config.yaml
encoder_arch: "swin"
model: "spectrogram VAE"
dataset: "phrases spoken by 400 fixed synthetic voices"
train_examples: 39062
n_mels: 64
hop_length: 160
input: "log_mel"
win_length: 400
bottleneck: "kl"
downsampling_factor: 8
encoder_norm: "layernorm"
encoder_norm_position: "pre"
encoder_activation: "gelu"
encoder_mlp_ratio: 4
encoder_head_dim: 16
encoder_fused_qkv: true
encoder_bias: "none"
encoder_qk_norm: false
encoder_parallel_block: true
encoder_dropout: 0.05
encoder_inner_norm: false
encoder_patch_size: [4, 4]
encoder_conv_stem: false
encoder_depths: [8, 8]
encoder_widths: [64, 128]
loss: "mse"
latent_channels: 4
decoder_norm: "batchnorm"
decoder_activation: "silu"
decoder_widths: [32, 64, 64, 64]
decoder_blocks_per_level: 1
decoder_block: "basic"
decoder_attention: false
decoder_upsampling: "transposed_conv"
kl_weight: 0.001
init: "small_normal"
residual_init: "none"
optimizer: "adamw"
lr: 0.0018
beta1: 0.9
beta2: 0.999
eps: 1e-10
steps: 6900
batch_size: 128
epochs: 22.6
lr_schedule: "cosine"
final_lr_fraction: 0.05
warmup_steps: 340
weight_decay: 0.2
Rows from block 2 of the decoder of a small spectrogram VAE, named by matrix and row number. Rows with one number belong to one channel. Each number is 500 + 40 x the weight over its row's rms, rounded and kept within 0 to 999. All counts start at 0. Numbers have three digits each.
After each channel's rows are labels from the 100 clips, of 14976, where the channel reaches its highest value: "strongest on" is what is common among them. Only what is clearly more common there than usual is listed. The data: phrases spoken by 400 fixed synthetic voices.
# convs0: first 3x3 conv (decoder.decb.0.0.convs.0.weight, 64x64x3x3, each kernel summed), inputs 0-63
# convs1: second 3x3 conv (decoder.decb.0.0.convs.1.weight, 64x64x3x3, transposed, each kernel summed), outputs 0-63

convs0.36:471514495496457536517501513461481502527444517516454490519430506506480363501516461545437467508532491536537418486486547465557406487465525486521529552471537386518483512486510554503440489520507497
convs1.36:469500499465490514565461509465575513482600511555504575513484482520476392473528521455504467474535480486524436515558541476522452474516530578557533497521509506496494534469450515561597517513545483
strongest on: child-like voice

convs0.43:503506459533485413517462495454524486480526423549518466440491554522535517529492520503455418562538446559515563521477456501531444485543462482454519486472496553511445520405555482426490499477456473
convs1.43:445507460564549550509487546449497486500432545494482490579539481518439519423438495434495523446492537537465505465480500472487499502514457500477456471471454447475498410458534606463455497499547485
strongest on: child-like voice

convs0.32:520493460509504474519536448487539484456500354503501484497507490489516467472523463492430505503530465521570494489480517524448550471480534473502467468499526542510480441540477530466341468490562508
convs1.32:513511482491568449553587482466493553476520463542567471563482496453488444561560515525458522530514440544483531528492478487455516615511560450528437498521486504496544501474561470524461455473486466
strongest on: child-like voice

convs0.59:508478517523331469449542493522536438521478484430514496538449491496494452533542466450513565541498508509512530498471474482493472525486471518502493529491520510486503491477493443503448473467359482
convs1.59:471454551489508424505537548526529556432469581513500533491547493540476528547524528467474503456490405493495489529519454534581571551514569533492476512515609475506511506489495476534457554516542500
strongest on: child-like voice

convs0.57:499519495436549561433484468491438452475434521501525407470505473386502516473517537463476496448513499420451472501495517470447559448489534518491475492469447535509534473570498520564506489463454468
convs1.57:528497506492486443572494547516413621506487528399522503475531502445540565458514471526538458488494525495427534464524442540484471476473498504543470480486474460512512431450520464426481465486496521
strongest on: low voice

convs0.3:507511432491535556575473451491473481490442525391463524478543495508472481458517465609493476447499540421531437481483443500498469444504462529519520495481437447499507508494505528479536465538418502
convs1.3:447472539448600526521442487451503472449542512519545441568508536573527485492465525392522531520471523462533448498473431540480504539459468538475496543515491433503493516477519455580538505490481497
strongest on: child-like voice; mains hum

convs0.14:511499422511501455545568522441488491444478485431499582493499497535547530540549426532486394498502559490490509477472441496402446455519484495528429510508472487471492513519504579477469462493484510
convs1.14:541499491469580437519520528494540573566484557455497556498525521496519418557473512484483487491549510513450516542451475455509469563518490492494566474399425499483512436474507451505569451494469500
strongest on: high voice; child-like voice

convs0.2:577496442477467421503537495502433473478477472485464499485511524503510523494524470484437486598451518500564516518392498517473463404496511509483571467447450475481498478538515483496478409540537488
convs1.2:541489356468497548483446490573481496499522471541519485472535515475515519571451565480572497492533560492468477507560481565438554473449506498496468509472457584478481546514481475532495502462472490
strongest on: high voice; thin (high-pass)

convs0.47:519507559520521536518437451478453458557481500509470474450516493470524594527493531472505478464459464400465543499482483515491516447478552404475489521455520486483515479535465485456386421475513473
convs1.47:514538541556495510420467510580488538464478471517560519432483501439511438425527544492482528502500549400474496486432473451502489417510549492471482522455481506507482505483466479443483588492529455
strongest on: low voice

convs0.46:493493487475495502467442526441449457529523507497468531505518525459430391455535510497537511594483498510470455483477489469506368486516536444522532521504464422519481531447523500444435526539512489
convs1.46:543549483506478479498504458440512519529583484580511449541523475449486500427463535487556488476505534440533488474564519554460516525503515556548543500531480555503490493485452408589568480546460508
strongest on: child-like voice

convs0.9:537521477505448577481531485563562517502558556468495455436497466500508535451504472507456474508457468539533558488449381444493492470466505455483476524552423426542502559501547537498528502475478489
convs1.9:534479533461483370502486490452437530505507476493468562478511492586528528511446569508521492479524490450472453506500493553518526429533474521439559573453534500526447535472483550509457423481507500
strongest on: child-like voice

convs0.52:487524474461469526532430512414464493493420451423519513505516487468595501467506494473509471445462530482461495490444493422494438475470405466531453476427479486497526470466505435460512485551496528
convs1.52:492539524511480554419440517488539466463488505629581452520511485451567454522497503529496539474497512525399524540456496521447483528488480551475537513487495455503524504501447457550571517531458525
strongest on: mains hum; clipping